python train.py --train_examples=395000 --kernel_size=3 --lr=0.0046
Rows from block 4 of a small image classifier, named by matrix and row number. Rows with one number belong to one channel. Each number is 128 + 32 x the weight over its row's rms, rounded and kept within 0 to 255. All counts start at 0. Numbers have three digits each. After the name is the row's rms in percent of the matrix's.
After each channel's rows are labels from the 100 images, of 14976, where the channel reaches its highest value: "patch colour" is the nearest of a few named colours to the mean colour under the peak. Only what is clearly more common there than usual is listed. The data: single printed letters, digits and signs in grey, bent and noisy.
# sq0: squeeze pointwise conv (model.blocks.4.sq.0.weight, 120x272x1x1), inputs 91-181
# e10: expand pointwise conv (model.blocks.4.e1.0.weight, 240x120x1x1, transposed), outputs 120-239
# e30: expand 3x3 conv (model.blocks.4.e3.0.weight, 240x120x3x3, transposed, each kernel summed), outputs 120-239

sq0.53 103:153143143136137177110183168115111160062147124162135191107135155189191160159162105117164118118186166186155159093170166159233160184149162139141119182164171183123079106126131138111171129123173111128096169142113184117114104122111182130138090156136159136156120138112116174208153
e10.53 090:127145153141114135132081148127133088125087121136065165132078045116151101153131055116140137103046102140077127095123129137133143171152113109116096095145195128147118117154113149197105158113115130150121108120142121120108075101121174185139105100129079084104098160108123126126102128069209074161101118175104149140182161122136127091067172076192123112153152158119111156
e30.53 140:109068113096101129078162129087069132082078070146110080114124092131077082119122113132084082079092143118131117102139096085073078088101120076074137091140087075100120141110120144130130086101071087096151085078081075116148118112113182124081084124160112107126086070126133082107118076098116110125171081165107143117125165087109076075065114104117129103106152067085070078
patch colour: grey

sq0.91 088:098170194140105183141171187125119146114119166154168194145123142164152158164131135143184128177165152145112150112187170156145141151133150132126121134149098129134057122157122149081106126118138168108152134137142161123149127126127195122135119114097097173185117144117181157127123
e10.91 135:150165171117168174102158082166129084157195169108159121113158172154065163181181170092171167125136155174160168163105142121128134135106177174171140168104156161088136176103108139098166105102165114180093145164143126166125170164168155124113136132191167158118163095096100090114106097164066143099156160137136159179112104169161109143096146117125166165147086120107179167
e30.91 079:142061133125100129066133135108090110092106104154100109137077118091116090123127104138114076107099171068122076140112091080125102105111080090081154069131107084109123129146142112110120097128115112102128076123098059102113123134122205101094070074150080104131100071119110098086067090090111144147117099101092093114126107107101096105097099073100110148128139117104116093
patch colour: grey

sq0.33 106:147148155076116132128160179121123111125089141083189141120125167147177163120145142130120121128180157161102120144188129134128164136148138125161126136195156183156161114154136168187145163116137119185164208120124173163159109140179192097159108104166112194095160126151177140226138
e10.33 113:132104090088121110082140130135121078119141090079091134087136117115135123144139100074124122111118167114137117146099107099126154104107126127123131116078116142082140099071076110114127077065118086124091145106100129131146141107126097136114099128126100086081113091075116054081078088101124120050153121106143120154108127114133178088099116059139106114121078152102099126
e30.33 117:111107106111115093100072094094098109104103112098084098093092119128098094101088095097098103105093089095085093102099108088106124102126112093094085113093100089107111072100095097084094091100084097078081106115100079095097097106079111098094109085120123093100091126090074092106095087104105093089096087087112084105081084097084109102097101117097097133115087088105096100
patch colour: grey

sq0.75 105:135092092151113118116145134116111105112137170119112137110115135111132128105109129110135117089143101146120134139129088125114158104143086152088162103107150079139101068115144096108061178121189127143132144133086115200126123158106117091125115062164072069055109131133119047095108
e10.75 064:176146124160114132147106038087152152119105142135143080126114109067105099102141117115133143172124137176119154099140144116125118166082083181161108105185124144100146110092174161106104103153082152167130101103127135110107138156082108197100069124178099077137110101153142174158144150129127140132103086187092140112139167150157181089142169127112088110073132188089124156
e30.75 068:107145120134141087151176118120170096147162126150099139130130108164112131115063056085124134146138178137182154110096113136157175122103123138138138157205146171176099099112219158101113130097139124122140140104131163095179082098137154062154164131194120121130137148107133116131124151141113137150172127177082110108125123150080109145161119143096100202130149136147148157
patch colour: grey

sq0.83 093:113181175189147152157127145134138163146187164150142168131140104141092194174178122137178142192119163110168149107108118141178124120121164144155144137138159136131191187177165125130134142177152117133168140169154138128129188179158124171182164181175146154166145136192176094123156
e10.83 090:146151168068149170072140064134141076112122138173119148107060144125086113124157125106121142130151102154207153070112163134177137157107118162159117131085129145120112104121117145183115119086119138150108057120151135107115106115198180136092140088158124140095102098069090083082097114084077075134082112155123133149165091171135102144084115140159129102163119089101103140
e30.83 086:142088134156132104089143088116086130108111093181128108145138137175115105080125116112124109118125151106159175118081161098092113117132176124096136092195121113125088148124164169142092094124097110121144097126118102066189109128143173093101086145159159147108116103098140131160164104127087149159174118185049152078173183108095100118096156161102126086070176107109103087
patch colour: grey

sq0.58 094:104128116145118107106156080109106105136138138103086135099119171114180083142095136110096107118129097082119093121162085098118084123110123103101099189100109123108198155088094099142125089103102111161124087061092144120100098087113076084117093093087084108088083097119105121116132
e10.58 098:141116099141143096145103171097140137069153107091083171094106078095136114121121121139110100074099140096100138100111060100081176101111093115121046102167100162091093096124103141106115078159097093111078203100124123091194163095128072161118088075091092083144100142107143128098106097079094223124176082121178097132112123111150155145152131124146119112162145119066106093
e30.58 121:107131077088127086114162095138127065144130151137061142092057081123139141113113074082146137124126166055103094108078130137135083127117094127105096103103138108107109064112095083105089148086141139088058130134146105124108087116082137074134124055138104131098153113102085124112123139126109085082137146145112065092085097135078140140128147099070084116099096137146150122
patch colour: white

sq0.62 099:169123113112133109144123173132137132163138135108122147132132130129111141099092136142159136160130152164124132192144148130108144149168156152152136106124096170150078099161159163124250168137178122078151184140205094131189144124140177189159122154168194168172191126145161181179140
e10.62 114:108140116129169145125083155098112111084154140114092205106134116125137149145113070143100137139161169120097115120123100116143190134180106141131135094106114168105091135083101117105121079111148109154111131093100097111199205091094079187136137140191116129133082127104158103099123111095162146103208098105204128154116138124139149075143104111209160088190120154097118131
e30.62 129:100091100098104081119133079090118107092103098159093110082072093138080103089084057085101109087114160119136121110086089105117143110111105114113115107153111116092094096091121119098085111085112108071100105080114091072128084092084147093112110097148094097083106102088099100126121108114087100106153107119068099073079146105063099122116111104076097166084157109103106108
patch colour: grey

sq0.34 099:169113077113135096104098052116110124121133102129104119134116085095105082149150109103101108139044120080146137138059105134108101084102128084096087121136074155117170094090099115138188095125104143129111101092134095076093098112108141125089091134100136146129164099116091130113139
e10.34 118:088103100115137101196107193084075135060114113079070141145114097087191110109102080089107112108071125116090115125131106122124126080118106108103080105155068113128062082150142065111102114134103126114115179109104048102116148096125108124186131069098090092144091172143203176123117116097136132111142120077145103110130102098107105112125093108141115101118173096111088107
e30.34 131:097086105082113125072086142106088100084088104092109098109060086135098107133104109133092083078110097057066124105134102091092074113094129092066099133126109094131135108086056074089136104083089100103105084115103077135081125111059096128090089090073142123131106079135099091110123095106130093102091099060129119135078108115124093088084124130124102099143102096105095082
patch colour: white

sq0.47 096:122071084173144063150107073152154142135129079116054131166134102114122079095131094159071160117090071122132124129100103130087135104106067151106148113168081093170085104114161141104033155142151093094140131160162085146122150154128109171166157122115143103084113120149105107172108
e10.47 127:168148149138120130150109156058174141070095121179084137148078086074112110093137088183072147155096086145128148087142105130160128188116073127142091107136185121155152094132158164158102161145107141160151118081146155091103104074127152107123083109115065079144079139130122154161162150070096148150110100170113157075170112144141128092162160130119093075118202098159101138
e30.47 092:117139122109188104146121096169160131150169178152146169108141114128186180078106129102164160174175101140110155125109140160180127182100154162122115111150165153189099140090125101114107173111152175147130170178173153076136113096120115125161174161119156191109169177102169173175161169169087119129119187131090127100111122178112154166173149188119143139090111175157155169
patch colour: grey

sq0.21 107:148108123084105083115144147098107117148100114121128114105111121151102152087136136114117103136128118132107112168103121117105127116121086192151167104139209167129126113147101115158205148124145126192160153087157182161148127124192134143127104110130100159176188119136146169144073
e10.21 116:129118125082165125089103083138142105130171168114145170086150140174059151139139158112146113082216180123134132138083087089088162127131134130124194132078120188076114143081111135091177078112148092134092064167115111161183146141127135131094166115142160170101138097093081090110116090169077089090158127111153118157097072135143087142099128119183169125174102156093146119
e30.21 084:079117059116176092136093096142131078124134142132105145071083131111152129119101117118172141142157115104112155088100127134132133156156143139170091096103145125166088030102119095054091146124127137141040117161164136119118097111142093101140099088103192176104161132117067167153142139173116080053081147090154056118098059125088142140135160163105090098128027137124117124
patch colour: grey

sq0.45 098:099145118181184130148087114153149152113179109129144123165146084080069118136112097143099153144082121113182137113090108169116114096124141132146116137113141072151172130167172174106108162198120145127175146166143132115123183134165100133164188128153174054120162161169172133122139
e10.45 101:160164117111109153075118108104163080126095037164123139150132128111098076112124104148114173156110122099135086126166177155197124173095124129138119088139127127163122086141139166215072158124078178146127109081053110060165111115098119116120089137131114112083115109081122101145126162110097118158116102147116134105216090135100100111143132153122099114127118139136091110
e30.45 069:116098134126147145137085137149121157158137129140145114138144164191108142130115152126136133126139117107159200138117153128098103138147216157142137106220141158202117143122144177152139134129135129098140105134146127119165138130161117129128124165124227163129143133140149139178196142159126107094150143177100141118155164139110128140133195221148133058132136144127127143
patch colour: grey

sq0.56 092:162070074122104044151144114131149104130088120107127083129109135098147086097107148147100138102103070175086080156089089111105154117167086081122074150122120113124099130133159129182153112108107098092122094163103102117140136072093124121143114139134140104118115156113122115153120
e10.56 089:133119142094109107133051191080099117062110083120071118093087082089164096145101058145084131150109127129114101101123147129140137123165075094105125085116122108107101104118102112110076106106090114112117197077116109094110109070099125159204091121131104087156067155123146132096094119045141116104136080110134149098133138100095114085087097096108109083100126134108081137
e30.56 077:063140075080152092144090101174143056141122164115122139068080112135150176108066105106169140147150095112113102069098130159120094151117117154103082122108160142114117079089097078071102170089136154118064137158149139123115099087106121105134121122089108154098159123105096152142127163149098078065078160090110073113083062143128133138132136121109111103148064154168149123
patch colour: black

sq0.94 092:140129136099107107093158112111107103132119088125102153116113149140165140101179166098163102144158094151133131137134115135139134107166112111123123107197203241150100133119112134156254134152135115190157190124139172114106110150138225108133121127145074183164224153134144165203115
e10.94 113:174151157123196168110109142169156120136184171148126157136139127113137183157184109108152169140091138145135158109152127147159189143102148191195107106120127166150151183136128140103160167130182138176135096156109155146146172111090148188064129101185123113135123110127087099118136143124065130167191119155216155185121105180178107111108151126163182129178093106137155165
e30.94 189:104079103095080126078143119082083133085086091131122081115104092107078082123108109120075079078083137107105106095136096081088079079099109082089121109106080089106117119108114113122120085097080081099125079080078090119122118096103178132087082118148105089123083090120110078093105086079121103104140077128114120114115140085124082085083096107135114137122148079089091094
patch colour: grey

sq0.72 099:171149155081091156114188116118110108158080099183141161117117153109153150100117155119136114080146162210107098176154136113120208121210178095117088097128085114097117106146108130088139099130088116091109121099118107106096107077113117122122082109096143134124147095134148100114128
e10.72 097:139111102177107107178143172081136164138122097132124104165132132129134092123088111164113122199140126106077101116180192182177090157117113124101132143186140108196098110169144143178088171134110186134175118095068110121088129107109099116174103129130102121164117192172131165151146183105164128167126123145125114102175118100158114117150155161129094127101162126166114128
e30.72 112:108095140103088174102121176083089173083102085139163085173171084130102082164149157172098090089089081164127136114184089098082111090088117089121140102155095089109158178116118137121181089118090081117154087095084115150144175109110167172089080173140150084170083097174158103109116087097163126155147091137116164158140187080159098091096124141172157127132163089100082106
patch colour: grey

sq0.118 098:055111101128148117140089089156151135099156157129102126146159060110115180149067077154178151113095120094164152070103160118161124132065103175167121125159099147145178145089112123135143114149150161084096136153150135076098108078143144187122144139117136131114111151098103131113181
e10.118 073:172167175090120163134090103136186098117127123111101152106125088071113104137171124055129154066077177147114145150097097108146151158080103182160082109106152151120130088100095163136122137084117116173062140113156173119148147127118163153045085105096087096099120103108077115078071086133075127120159092142170150132122171160196136109100156112143096118139059094126130154
e30.118 085:104132088095149123089094104148100085137118160101086148098082111191129153114097092107129136140165132086113193097118146128138106150102177148113116134186157117171077093085118133111109144101156139092080123142138107120135124090097060103142110085110186156111137114105092143183173121154112105109132150108119081088127100134098146131131179188108076129077075145141135097
patch colour: grey

sq0.44 102:166170152110137144120172116139131143159121131178136148112139155140128129124148147134117138070138194187150127147122158103128203150183151174160158086128142139142127083184126184121116171094104109162171128107147180125169116159157104142154123154137113127136121126148206155142092
e10.44 162:123131128065126146047146102149124049165138153116158107079155170145104132151138097071148145119165157138152151152096118103109131117121162142146168152078101135086152153066079119088152096069144108135072119160145127157129127146133115119091149152132148141054151098052093071050083090126142119092135146120116124139082162141141136109085134122117137156116091139080147146
e30.44 076:129131129106162126127219090163150069135148123215113164105143126136150139111127092128139164148164172044223144108120126131140111178108120124121129107211149161117113099127172142142102171120151154084104156134144131100186126129080205133154149083207089141129144116107117128135169150184107112099208146196107132088125133131117131151139116088108105161085122145152143134
patch colour: grey

sq0.16 110:138141196110127175121178146122131128138140113140106191121135131181155167144095097120137124074144188177129161146145155134179179156158177096105116107118109158060099084149109129062105113088122171128103058133118135127120119095102086110128098143107188118156080102093141096113202
e10.16 112:128156149076140169099111120148112072122144139079097091115156103156106145145161145088138179121094133122120165161104071103078124097056101162164129117105131139092131137094097108103137083083154104172087128115136104149106142106120142091097153142172116128058129077088105091092086107135137131081140132092111133178120111168137101103054124111086163110112070166092145161
e30.16 133:171131190180120173134173169119137156118120111156176115173169151145115115183182160176123127136146124153183148177166118124107150123149139120126170116173127150128164202165168156178172115159134108142172128115111120166156170167198186176124142177156139135184112155179178127135145120138175164186174126178134182169165173120162112117133129135159176133144151123108109145
patch colour: grey

sq0.22 091:159118121131119133129133158108116112124090089139128137111091113145162141105117095115074118160120122107120116134133120094136136133127121134081127083127062097160112082098157134039070140137172116101149133145183054195135165157097079171138129159129133070089110105155130068095147
e10.22 089:113088085140107072132138160122115127112169089155102092139152057102107120134081110208164082171104143100126080155164171185185124150174118070067093122152136116148078109172154118170104130146114177087168144123092131129116161119105116102137105094122093099141141128159162129162174193143109170178148106120144098141180137071109091106146116104103102121102139117176139090
e30.22 067:183112182175081196120108151114099171093101102110168098149115143132099108161207137183094112102091124149096123169176081101092098085158127098167156146115084082116121183143096100135165083154113105145148112083092139162148214146146140170104127175122127092173098121137193096113096091099153168182138109150120176113183176096167083103096124130169168130100161097108105117
patch colour: grey

sq0.28 131:177153156119105141127156135114118105176101103187153127132111141117175135119152157116106119126169138191121087193169099156110192118177140144113160089133139113114125110136120090154127118162164139116145161113118092229096131186151114108129148099111082121061163137136139125155097
e10.28 090:153188167126107168102140135127148133154067148148144128116093128176193114137162195107117182154190095171130156136113112121137109154124132166153197144136162107116141136122143156141119114139125085159175089153159160125118095108115161176118215208123167185099122144118112139084096110125160075119085122145120155081115134171099174190109145179135114136108130157119118171
e30.28 133:147169169141143171182164151151180152138170148186191161148144133129155160146133159168169163167159150184157151147172135171159173158132137162166160150143151190132143174132155143129159155134176143163144169140166176147165154132128142176165161177192136148159157163158168171139152166162148145167165165172117153141161153149164162179176124140170174151144168172158153187
patch colour: grey

sq0.2 090:128103108118117140119145085113128136104116142148111150121132115076142148120088106118185122164107105147107122139120107135146169119125096057063085132133067103087102102102074119204109059106069070098083149068124076130103077115114102100103091122073098134094178105110116103147091
e10.2 073:104112130174107103135114181067115094103113097176106138098153111165163125140121152150091140114112125147160094110118129100150108156179090106095128074118064110133086097160091132132122148145092115116085180116120079061109073071074094077232141123145134135132093192109178154141141122139153200091115139174101137109129150110076103100113083148135102092126164119124092085
e30.2 085:126142133113129183174121176121138144127170122081163142184157128128112136169161178176117153139144113173127131110193137152132167121113152145168141191113135154110189179134113117117179118123139126175156153105132153179112183127108135171161159151097110131164123134176176124145143151141175134142094117094180167188139137128203134150154131132183174125216129138129127160
patch colour: black

sq0.68 111:096175156115130191116153193128128140101128100122181176117130212180181159141131156123135122147180173148149136090195168149141137199135158126152122111107137150127164125163124130163151137126129139176133111125112221121158123126129141103134121118145154190169159123119145164126126
e10.68 126:041094106121148115166161165145034133141159141074142137129157159156180164165103131104159099134153189118146109162105142130146150050085167100109135155113027160134052144146133033090158124133148113087137147142141025126141150138163081120164136131117151135118137169116166134119116119168147144123154155048150109179082112104119124112130014119140135157147143096151144126
e30.68 069:091098065112096092111123122072135076114109107104134108100130124078106098115112113116104102122084122112123117091090077119082074085109111086111058145146073104088114068126099079076110092117093112128064121094112093133095105130102115122106103123104095087131107118126103116101080097087105097068075098111122075122085107070098112113104079115108124116112108112101104108
patch colour: grey

sq0.57 097:170128103095111126107156110107094104185096060156152112116086131072113133107120210087086106109111134162106120177108101117097161103198133148104148186145171094099177123104100118195074108098116104162088112076122123146103092113125057093115079114107109148051062111103119153196099
e10.57 074:089162162128118139149143171147070105073144132117118213141096113148180124157166132138086175071137114151193128146122095095120188094168098118146122118105122131107092127117129067107141107130120118157089159071180096116148168109200178155130098120151141117115097143117160115115130112135122209118174136077193154149083100144178083159170113196194090094172121157118152163
e30.57 089:116141116100171099122093116160164089153155159085120177124101111145171170101117136112169172175173105120137192120081173159177118165125170169107072150144184159207112086137149106103099157128158174161078148176157129114111117127126095107163143092106183183110171137105099169159175172171117097102076162082162063114134066177122152168164175186127108099140078159170161125
patch colour: black

sq0.107 104:159123102135168135163155114163171171100148071152096162155172121139123091137111111163118167107111143167159152134128165129104182142173105112148120073157096132140101076162152178143076143147136195111163127172161104134135160141168103141155153140161161063102097143168177082146168
e10.107 112:142139148150160150146132091129175162149121183156153139182132147146145149128163131183108155201127109165117180080160179165161144163122117162165138131131169140184142115162174165151157149182181171159182090156180149116071127141104147159177120135147118160140114162126136164166186192137179120151113127157130158123141153146152148136168169148155164152148159131188151192
e30.107 175:164144167169154179156146176149153166153155139159174155172176159113143151156162173176160153156157151194140144160177149163154172159150151161159156158145152179139163176152142149152178156172151156169173150152158160146145180153167125180160162185144136156173149163172184158147147156164163166167131158146137175163166144152173153160160137152175186133152140154148156156
patch colour: grey

sq0.37 112:170192124131112147121125182112119129148139120175170119110116144103098137157180158123110114210132156164135106154135109195107144106189171143104191109140120074162081110171140129095097176147200104112141123117154123143150143176133084119149117186140166108117095133135185153120087
e10.37 075:114127135116109125103085114117105070094151082094142104141069156107151138128119044093094127106144091106066104120109147147103110091058083124127115115098124156121120122156099104150109128120116121115113089074042123149096155123059105115111062090170097099063102118093056107111088099091146145097159102081136107153122172135110128066154109126119098093144095081131117083
e30.37 057:126162154136188148127182135152121174155131124151206156140090136194131144146137149136163148147181073061193145127169155152129073173156146171094129088115165156122113168133076081126147145144128140088099134130163147123127144132060093164150144118200157175147154117149090163155185136171147093123204161198129149126074111142175128126142192147171153104104154180180139157
patch colour: grey

sq0.116 100:175125108112111076110099125106114114149108100153137070106113087092067097099174122109112109107106076128095068169081134126080109124124103120117163126139092119149112096117156109059162165131164108073106143152119059208157148160113125152115159105178126100111112167112112152166132
e10.116 102:122148139142108142112090129075129148063121128202084122143049103080188129103146128161083169134112090132126125080134111156134129136193101136138120076117115129167164095149138111141130160084122129146102119116145146113136143086148142168160116143135080108114066131128150121147156162078193118178124108127156141113144182140147195143095106131116125065130153140178063135
e30.116 097:106159130116148120174203109153179136155177127223147149128167092171136146105104115114141168156168166168198151075119135138149177153082155150163159091168161167146128144107194160138115150090157151121159177148153169098195129088103156117156181163213139136119153186114149136160156162160109122145176151173095164108140164158106143150180142131109150203117185154147159186
patch colour: grey